Weights of a small contrastive audio-text model.
Data: 26041 training examples, 129.8 epochs.
Rows from block 6 of the audio encoder, named by matrix and row number. Rows with one number belong to one neuron. Each number is 128 + 32 x the weight over its row's rms, rounded and kept within 0 to 255. All counts start at 0. Numbers have three digits each. After the name is the row's rms in percent of the matrix's.
# fc1: MLP up (encoder.blocks.6.mlp.fc1.weight, 960x160), inputs 0-159
# fc2: MLP down (encoder.blocks.6.mlp.fc2.weight, 160x960, transposed), outputs 0-159
fc1.177 159:098136072094118142147132105051131164129166132134159142144135073126142164173126087159109095107169084142061118127113215159136159136137118089082084169156143162150075103122144146119107147122129140125100162151127075125118189115159130114141116171171132163128152078160121137096200124207142167040098120087145117083111169087146129079091079067091118120120086178127136060130148106098130136116119131154139094121106169118129152156159159163123091123139125192129094098060156129121161134173194125
fc1.178 076:153119137091131040141092078139140123100156111149135112070104112102132057146068188152095151109095133153086146167089070166116115143155073160137099137149120133104119087121085096108143156158181199154187161119136105126158126088172206115114072122103072129122143167120121113146160155144116198137214138092145154172085115116093153137137122105119125101081102169115111103146114151111070152092110137124132188129126103077134158161110130133189101143208114115147155119104146136112067133128178150
fc1.179 028:110165169128118127106166171197168145222051096183111083137152107110114111092152121094168100102085137119120103183114149120109103147113118136163165179100149157098160113160156134125148123087175104097132116022115108155148158150128070144127171053135129168091148135088096164121167137127147102141098095158168089127180137111038121128119150189164116108121161105154108113137145089126185136121124115162141160183106108122174144086122138159110160145105129100051175106146108081098127146126142152
fc1.180 024:079108113146122159131093110125090116147065174119194118148133123159170119111116167173142073070148161146180133133111105205121087149117150174136052120134176130144117155111144160183136089147088150139048142158123167084129092120113155108174128116158137130097137146122107164101137145228128131116107164121152138086134116169127082114109103146140109125095125120121139124150201083094130136111142122072135126108058166189131130137168125098124072173209149141100146108096061048149132173122143115
fc1.181 136:080081123176137104086137084145106148170128105164155165162113159126148137182110123100063129123119136184120160124120121140043139178112146113127107116099094114145144094156114085152105135153163110077168148119172112136100126168066129143125160094165141129139136149145184149110105159147092115117096181069070128144106108112106165145138050098205078152078162234107104142130072114127139157113148102087102113125110143156087083151135136111152203126158123131103159145182100095151128059188139120
fc1.182 161:218205083132157167149111130115153124154134149127107144140089191105106142142111119200145128086127119171095122112101134100104093141134153180084119165122136106180094120116051150154121162088132180105122110161208137131110122110135158141154178141139107173188115129164088135121153135113150103114157105129089162158071148150092081090132156218116083121171088136162084120114121129120139075158103150100135133095095141125127132152115124123163109081147119152079148153123004131149148114104057124
fc1.183 206:134107088121203124111075106140102154096118127144185130116119178141119157149138084117149085159132130142157153163131140201129207118161122094120164108104122173118112136101099143094141159107104055122169176150149159109127102126187150127105102130127173180120154122177108117076143130126110151155160132136127181127095111099129101126145136109185056092104168131142091117174123098082049097097093174142120168145192113160123103108166099140109107121100090125094161112137079116038173047184149085
fc1.184 018:201127149095117199130159128105126153135083135153152098137144098141152109132090108107151157104098161131139133116070135134133125132110188109091100143123046111122113128104126098190108167066082118098119136112139139102130108085106226104154164096099122151161093202131134088156115101123188146043205117139168115149153165160159106131087100146121147160143122134132149168136108158151128111096123155135147119108249085110156134157139021118145096144143125132109178153137144121111146076123140140
fc1.185 196:118089153130109143109130154060144154172092112171103153123154108124102127154179022127076104143115124094186081117130181182130168109103144127124215154171125137127157179191127087140110171156117074150098115166122127178139119093089141096117119155153113141096129134148129144159054138040168134110099155110126167084099110105146114131120166105103139128100146129137088164141092141104137074204150173130099085071118149124112162086161083110169164082121155162165123154122080122068151153121142137
fc1.186 015:132124122097113122162059127089127136104107093122129098176109127118160145099112084097123109157133089094142120143060075170134231102084110108127087172150079096132173074060123080077149170129116139111116109192143093100113135151178174192100131115117174166175109185136135122119155114146098092185131159141126165145121149169115158082152175101172123173149131157130087204085131130130171138090118136143163118165143130109180128177098084155175144104149119101112162115145130111151101112153088056
fc1.187 031:185209062122114107129107101122130151105079115131065086144113121156156151075210167176159154070148124156175112150115141168085089123091099089119109155135111094120116082122123142113051123127128141129082128133133152096136140157125159115087198082171135067128081140151153133159144188124082115115171144110154133114103141168146116131101171092107136207150126135161051140143143181144105140130145154136161179113162197086089171094149108122129080146139121127104139124142121104102146141111034138
fc1.188 016:172132139137098095148158101133203085074165117095187092141128060118088177120090112143135031150170110122121142161115133160152070117158120093118140135102121135124090111120094128154119133116121138107125091164093102111126119040104112121118121134111075087178136165127153081149099141152188117143196135139064109139130178115158224090134128149129125092111147140154155185189102116110082133148123133098108132182145162132157145141145080168098115131092110139120096170104140114178194159205158151
fc1.189 165:143115113136164123131163107098147107174179163078201144178090123059172155132119131111112132122084184067154143111219139172086126097157173151087124131142166117136133103130096124160155127089057113125096167102176120211142107177070105074139131113178146125148138150195134113168136088149141131096106095065124103156164156114151111190123141117126123123102192131161075128135094145106150090081158143084129138102117097134078127135130075149133129137080166109155083112065132124119105088161126173
fc1.190 195:091101174149173210154171100151179117081127126126143152140144122172098109134076128152156065091100188126126113090125122115141121144150089148115131149070155083102102106115119147145153170132150086083104150140174118131084078167116051176141157175117107119066148135112166156123137168159079128058135083137077102148092102132113204158144145215146139044108130165106094140116122112134100091095127114133103106157110158073097118183140169127121120113194165143129090152140165106136161136118173103
fc1.191 031:070145144165058163170140045122077172200098111150078160154099130120142159091147142140201179095104148111120137102116155133082176103063157174131139198122108117149136119111097156127162120142153137161070152133136129163144132165162141124095143108099143148138125111099146109149047119037093126072171155083146148129119124157079143146120187128135158172147157155115143154103130137158104142046077149108124115137074066142146148121078082159171102148168084131122114126141152142105125124106140165
fc1.192 088:110135117114046156139146114081087180082144145143163130184104070130224127050111111125189124136135140085147164135104172119125141093162109144163084134171142097141105111107089064133124159117139143110169151087142157110160165124160088103165140153122130177155103100156095080141141115086184161167212121140123159122142144141103121147146125082120095109089091088149204124113137162148129103122124081131118105117105073176087115163124181164121082118110150145076102130117084083157068175124144172
fc1.193 027:112107148140116113173105095075129151101092125168115166135106108127098172139228137130109147106133133110108132139112150131077158129106126101153100095117154138139167140105122183108134135127117174111116124144100123155110147150119205096181140138116113085117114164155083151061212064047085094170114189173147124126152193091181137156156192160074121157084181172142125142136104146115139077108133139177057119092118140146120159097107156131088093151146138085136189125101109065161093145079115129
fc1.194 064:151106117081108135094120132107155113105108164100158160145172073151121142165137119087128147137166129149131092137057044187128113102169110146094124185062116132151041082184103130085144052141145096097095132073121118079211116159166112125085169152172125119106141160138145175131126096132098216134106134095167173165169128157155096131116145106096141144137101094138102163180132071165179162144141108128126121097144125111074124196166165152112083143116115096138114153118112134097076140126144116
fc1.195 162:144136159045156146119077131132069099054088097188116145109137189128121147123135127166108117135083125093148129166181154074121117123178135175121090158165097106106161118143167174203102098174185151100118083224132115174105107122104128170126122122102122122075094156084111145116120149143098112125176162074147104118150179180134112163120112102119090138084156151078133092116116057108128149124172171107162072128094118155141108145128091110121150064139146205129145131092148146093156130110166131
fc1.196 146:121167084169166119100158103187100185106126113153152130138106101165133148155120144101087058046134090144149106132121040141106113155163150117156140126137150145154152173147058097112133082124083132080132157135170136141177180121118127105132128163115129095119059184077098146147159046102140104154121133169134137129102142124137177148079134161153109151095146142077105115125079077047108113147225127166127146119161152149143164070099117108104102082150169164121134174141126119101106131114145189
fc2.177 162:047153169170058146100182192191137048140104124132115139147146101118128106119046121074130150106161135070180113157076137125123093096151143108099091112142137120159166125141193050119124170134100130126093173169132132112097152164121162158132122125075167117193152098114075117123138205179101125170154156177115102145106148093068082099094135125107165130113132113135153143156067126119076106123131100081134093152107140123129138081134145128078106097122173133133121071117149136152113171129123084
fc2.178 089:101146178121141105116084090164110096065159109142204137111143163071142135149112126108074094150121100147119126103148164162100116100059152045132154104173135070144161117180110146086138105113166138169124130138156141159145110082182104057122192098127131108142180068120171161160141116156060115157103160111183079106089166124101118080151092189141113108168154106103158154110096095134095162108146100159093131152116123147110155167140061116133096201115132152118081148069111104154124136121091149
fc2.179 031:186133137103085138107144148133128141173127106164099143100105081155148127154143120120105060119124137120078109147138108155115159107124125145119159178130081125156103218131130108156064104140157112090063096167179062150158106207097159096119139130135117156175101152150038134180139061114134133090156124124124097104146134125106126107117135165192123161094163102134141153169160147189119067129127130164176207141128080127155145121077150129162184169081159091127105107107125144191081133086096159
fc2.180 022:149107109148100118158114138092101110126090196109145189111087112069171102143068095106158122124151121120119158121124151156168167117148123195105149076177149179111090148068161128162152115106113129144115132137166114132149158089034145138162125126140147139083095114145118126088138162143131128123098115153142168146139107109111158140079139091159135114194128157073177060094142186107069165157170097055134100170141141134109236114095156148118174131148141153173148148138125126073096195170160123
fc2.181 132:121133107106158104124143125151053061119143135145131120137121171112168120126107100107186147166140128133111119123143098161073189111147128156124138137104109146130073139115128094119095097088137101077104132182093102099084085092176097180146154116175152118106086094119131123143111098216175093126152113080097112158144128079059105156087076109115145123165088219174130126117214115123149090163079129108106154131146159119114131131151054111112183106141103169110121115108190172186145134180105082
fc2.182 170:158060112160102191126098087082127132117096145087139139117074106114117134089088152160127124107087112101148136057077123174141118097099128081131139186163119122125119160146080205082136132125103136123101134133144137139105129100121095147136193100120098104092156113126097114146117134145114212120117177102129075137105125150114119128161120255142130081127163103180068116095161182129155167115165140093151086147163136118118143118125087111118127077096079158142119099130147104090079203134155072
fc2.183 194:167176095081069098156133102139132058126108112107121071121145116109132224178101090134124098162147158171115135127171120141124108137120142188143115107047140143038171178145092162232158141104151099183114101142134147121133126128138125091154131112164111168169120192113138146104107162112136106094129134112114083172121090116153173125123091094112163223099137108130145122118124167108087134199151115168133103116041125150126137107119089150082087096115088110106096107155123140111097124137118141
fc2.184 017:151112157108192064091129135105172136169114182140165133138122202062141126104130135087132099147128149132143145106185081106097096098139090111210176122145110143133175116103100100201116084135134137156111153161157128093124177129145151101153163120132097114030164131091126138112154078160109117123128182097158125104119125185143173141185129155107123153127106104168151182197081172120096147128142088084148111169087122100126129165130141100098172149154102119085101134122056110127162123156215109
fc2.185 233:081185123105098080148071137128157083098168120132194121146146170082143115186095122165127135133105159182165181106111122166111133115160136115085213111098148097169104124143099151141162161203107160114124079185112106153119157145152112118076123145138129142170233111103098152099103155154128121105160101152164072146128163086159143125073173131109108094159090177125139115094109162090190124111118081121104143094124091188123082094113098146108140096164134124131119147147086133077103134171111198
fc2.186 016:107185115133149139117124132187166144109066132134182157111106172158126089096153172102161129069203163137061150172198121125144108095130089160114142125130109154100066128135101093092097192175187124197134084119155145152096124118122117141129160117155140150075125119107155135102120176182129071155124155140092135167141096160137146162120163148123105156110128139168103134161168103060119089102133165098146172100130176130160095073069157100099165047149138105110174109169143109131094160174170116
fc2.187 030:186076119160115096142103171189123166143114200121054146135109077126121111083121127118161134062181117122145141108141120113113117144150106084129115135141174093108133155059120133099137103137076108114146128148148103117108181107035085106140171106142130129119125130167121106129146138139096142127099044163145084130092107092102155124108186164197080067128191136129128120160095121111090172070166110089119096167085108100117100186142164094112134085122115086155111167074137090171146159111193110
fc2.188 014:135145104100158106072108101191090072147101142149107136160141164102126049129128141120147126084157110093091140123128134168070111126099065067125143161151091173142165143140141111125153197109130158099139123104120091077118131053138107127127154085194153196103129112144139167073194099103149118184181121145058087164141120157156184115158135098057166145139105118121067143116093166121146103150158113118130118170115114107118142107171129154151115121060156097174081126165149075118181084140152124
fc2.189 149:137147115130086166077106154153099174096110173157134152131125055096119126122146119121209126104083131133166163079160108165128110147078132126139091076126180158122136097130137143111093141081100158154047073118152140137065085126059123194103090171165156087157128142152163123146110075152212122170125093100155117136132114185113177142132110129138103147116144151107147116100162149151056148147129121145147174115067140108188091144111156097086102087109157066149138151166195088160106111102122125
fc2.190 208:164071101108086073132145132060040094102126166125092152189110133119121110143116160142139128142124157138119130150117173154102138120169131106124095157231083137133154108157134102141129162070142180153096108098088080108144130062163102122115122125137115084130080153144135142155161126109139120158181091135079169108135172138145170111094067121167167217111127143153114063152127081088126152147166172063079129124111133119116155117151143184130076168125182146123146133097201174102101119122098129
fc2.191 032:122119138132122119188166138152153142136148174164142129124127129156095129082100192127190158151096126110151140097125118147108164107135087100161152139155159147118088124130143188145040099149139155122123091147124122119115102134136105129192210140120150050149089126146124144173128127155135114153122126140126112076152129136115182085104189170166135160094074099130144137129135108149080127134104161050153099112152066111135096116139157112113034071186174139061227126128110112170150069144136077
fc2.192 089:090098117125151136112148112154143112076126146048182159140101169115147146111126158166111152089117106054161150133139080129209067062094155106135146154135166140120166151171140167160108099123176094098177128132158205150199175119140125102093205123105138121127129129177111099096061127181110162137135084179163100120162146057093118149160161047113127141143126117120146183175086108092107125150133130124127133132135100113117082150123153090152080172125173144138104131133133149132140111138199086
fc2.193 023:080122157173162134178071124110150152172103157162121171141095074109138129119157183092131156111136073119149068121058199074125138164089113115140139079130119111057138203142100147071166083107110173157168141150169127127150115186137131141157132143112099121173108140132149072166123131118169137177153101155188140135098120173145156125114163093151102104100196056159130163103141154111106119150099134178146194125110092133115154130071105166068104123160107096153100139121089111157138158072143103
fc2.194 062:127088041154121087126114072164088143162197099152113102168091143110149094146093126094088111148142111111110171146079084116089133129166127103093126047144084114099129133153116181126073189145190121141101150079130106164082110086108111161131114152130123116108132110151087128142078115070186111129128129144097086087160062109150154136158160117121191124146147185131035111134133118168106119080136097155122123093124131121154118134230103139123159137152070148118101063145151161140124122158095113
fc2.195 175:112169110097089069094141154108172087140158184086120113047134147107089130162123166131129146123141194124096103146123215123138059168123078175097128114167126142146131102128100096130083124112196149129121141141143111111152064153152194131147119097162133130065082133117131095125211048125133084107089101128131116093159129157152107123093094076106175141173145154085137114093086099122108174132093126098112087159092132102177118150133132153107169134081112115140087159170160169115133116079061122
fc2.196 150:195125155086135175095113092111185107119122110133121104156142115169177150141138134146150157161106088093093093160086069139189106106150154148143118104124158136109190104036072095120055151087143118118149097172080072116150074141116112182174075142086096124192113096052117123176188142116146110131060115123127135135125096093092177141116123096119117123099148093166147126159134076197200135151121078113093138108135113133145117099165093096162145119149129114133121094153115163156132098149163092